A small audio frame classifier, trained from scratch: depths [6, 6, 6], trained on Morse code for random letters and digits, with fading, noise and interfering tones.
Rows from block 14 of a small audio frame classifier, named by matrix and row number. Rows with one number belong to one channel. Each number is 128 + 24 x the weight over its row's rms, rounded and kept within 0 to 255. All counts start at 0.
Before each channel's rows are labels from the 100 clips, of 14976, where the channel reaches its highest value: "peak on" is the class under the peak. Only what is clearly more common there than usual is listed. The data: Morse code for random letters and digits, with fading, noise and interfering tones.
# convs1: first pointwise conv (model.blocks.14.convs.1.weight, 128x128x1), inputs 0-63
# convs3: second pointwise conv (model.blocks.14.convs.3.weight, 128x128x1, transposed), outputs 0-63

peak on: the character "3"
convs1.43 [128 128 128 128 128 148 128 152 128 183 128 128 128 171 198 163 128 164 128  63 128 128 201 128 128 128 128 128 128 128 133 107 136 128 128 171 128 128 128 128 128 155 128 128  60 103 128 128 128 162 128 159 203 128 128 128 128 128 128 181 128 128 128 128]
convs3.43 [ 62 128 168 128 128 174 207 128 128  96 128 128  63 128 128 128 128 128 128  67 128  60 128 128 128 128 128 128 164 128 128 128 128 128 128 128 128  82 128 128  95  79 128 128 128 128 128 128 128 128 128 168  79 128 128 128  83 165 128 109  81 128 128 128]

peak on: the character "p"
convs1.73 [178 128  87 128 128 121 128 128 128 128 184  58 128  84  59 128 128 128 128 128 128 168 128 128 128 128 128 128 128  78 128 128 128 100 128 128 128 128 128 128 128 187 128 128  91 128 128 128  56 128 128  97 128 128 128 128 128 128 128 128 128  89 128 165]
convs3.73 [128 128 128 128 128 128 128 128 128 128 128 153  85 128 128 154 128 128 197 149 128 128 199 128  94 185 188 128 128 100 128 128 128 128 156 161 134 128 128 128 128  52 128 128 103 128 128 126 142 128 186 119 128 128 128 193 128 128 177 128 128  52 128 144]

peak on: gap
convs1.66 [128 128 128 128 128 128 128 128 128 128 128 128 128 128 206 128 128 128 128  74 128 128 100 169 128 128 128 128 135 128 128 128 128 128 128 145 128 128 120 128 103 128 128 128 128 128 128 128 128 128  96 174 128 128 161 183 151 128 128 128 128 128 222 128]
convs3.66 [206 189 128 128 128 128  88 166 160 128 128 128 128 128 128 161  45 128 128 128 128 147 128 128 128 128 102 136 128 128  97 128 128 154 128 128 128 155 128 128 128 161 165 166 128 128 165 128 128 128 128 128 128 115 128 128 128 128 128 152  94 128 208 128]

peak on: the character "p"
convs1.119 [128 128  65 128 128 128 190 139 128 204 128  90 176 165 128 175 128 128 128 128 128 153 128  97 128 150 128 128 128  66 137  99 128 129 128 128 128 128 128 128 128 202 128 128 128 128 128 128  61 149  96 179 128 128 128  87 128 128 192 128 128 128 128 150]
convs3.119 [103  77 128 125  89 210 149 128 128 102 128 128  87 128 128 128 128 128 128 128 128 128 128 128  75 128 128 128 128  80 172 163 128 128 128  83 128 128 178 128 128  87 128 128 128 128 177 169 184 128 174  71 128 128 128 134 165 128 128 162 128 128 128 128]

peak on: the character "p"
convs1.57 [171 128 128 128 128 128 120 128 167 151 164 128 128 128 128 128 128 128 100 128 128 128 128  66 128 182 128 128 128 128 128 128 128 128 128 128 177 128 128 154 146 156 121 169 128 128 128 214 128 128 128 105 172 128 128 128 221 128 128 131 100 128 128 119]
convs3.57 [128 128 148 128  91 120 185 128 168 105 128 128 128 128 178 128 128 128 128 128 147 128 128 128 128 159 128 128 128 128 128 128 128 128 128 128  70 128 128 123 128 128 163 128 128 128  96 184 128 128 128 187 128 128 128 128  92 128 128 128 128 128 128 128]

peak on: the character "p"
convs1.91 [128 128 128 128 132 149 128 128 128 185 199 128 128  95 128 128  92 128 128 128 128 128 128  95 128 128 128 128 128 128 128 154 128 128 128 128 128 128 128 148 128 128 145 174  86  77 128 128 101 128 128 128  71 128 128 128 128 128 128 153 128 128 128 128]
convs3.91 [128 128 151 128 128 160 128 128 128 128 132 102 128 128 166 128 128  83 128 128 113 115 128  93 235 128 128 157 107 128 128 128 176 101 128 128 128  97 128 128 128 128 128  94 128 172 128  67 190 128 128 213 197  96 166 128 128 128 128 105 128 201  94 128]

peak on: the character "p"
convs1.55 [128 128 128 128 157 128 128 128 128 179 110 128 128 157 128 128 128 113 128 128 128 128 128 128 108 204 128 188 106 128 128  79 128 128  97 104 128 128 128 128 128 128 128 128 128 128 146 128 128  81  53 128 128 128  96 128 128 128 115 128  78 128 147 170]
convs3.55 [128 181 128 128 128 128 128 128 128 128 176 168 128 133  47 128 128 128 128  83 170  75 128 128 128 128 128  84 163 128 192 145 128 171 191 156 128 128 128  91  99 128  83 154  63 128 128 128 128 128 128 128 128 128 173 128 128 128 128  81 128 128 128 128]

peak on: the character "p"
convs1.100 [128 128  81 128 128 128 128  79 143 128 189 162 128 128 128 128 150 128 171 128 128 128 128 128 128 128 128 128 119  99 128 128 128 128 160 128 128 128  19 151 128 128 100 128 128 128  83 128 128 128 167 128 128  98 121 112 128 128 128  63 128 128 181 128]
convs3.100 [156 128 128 128 192 128 128 196 128 128 192  84 128 128 128 128 128  89 128 128 128 128 128 128 128 128 128 128 104 128 128 128 128 128 128 172 128 128 187 187 128 116 128 128 128 128 128 112 128 128 128 128 128 128 128 128 128 128 128 128 128 164 120 128]

peak on: gap
convs1.83 [ 92 128 128 151  94 128 128 128 128 128  63 128  82 128 128 193 128 128 128 128 175 128 128 128 120 143 128 128 128 128 128 128 136 128 128 128 128 128 128 201 122 173 128 128 128 128 128  95 128 128 128 186 128 170 128 177 146 157 128 128 128 128 128 128]
convs3.83 [128 128  80 128 128 128  48 197 128  79  92 128 128  91 128 128 128 128 128 167 128 128 128 128 128 128 128 128 128 128 114 128  34 128 128 154 102 128  92  68 128 128 128 128 128 128 128 128 128  91 128 128 128 128 128 128  83 128 128 128 128 105 128 128]

peak on: the character "3"
convs1.54 [128 128 128 128 128 128  44 111 128 163 128 128 128 128 152 128 169 128 113 128 128 128 173 128 128 128 128 128 128 128 128 128 128 128 128 128 128 128 203 128 128 128 150 128 128 176 128 128 128 128 128 128 128 128 128 148 128 128  57 128 101 128 183 105]
convs3.54 [143  19 128  52 128 128 128 128 128 128 128 128 128 128  72 128 128 128 128 128 128 128 128 128 128 128  78  69 128 128 144 128 128 128 128 174 128 128 128 128 128 128 128 149 101  93 128 128 128 128 128 128 128 171 128 128  76 121 128  75 128  52 128  79]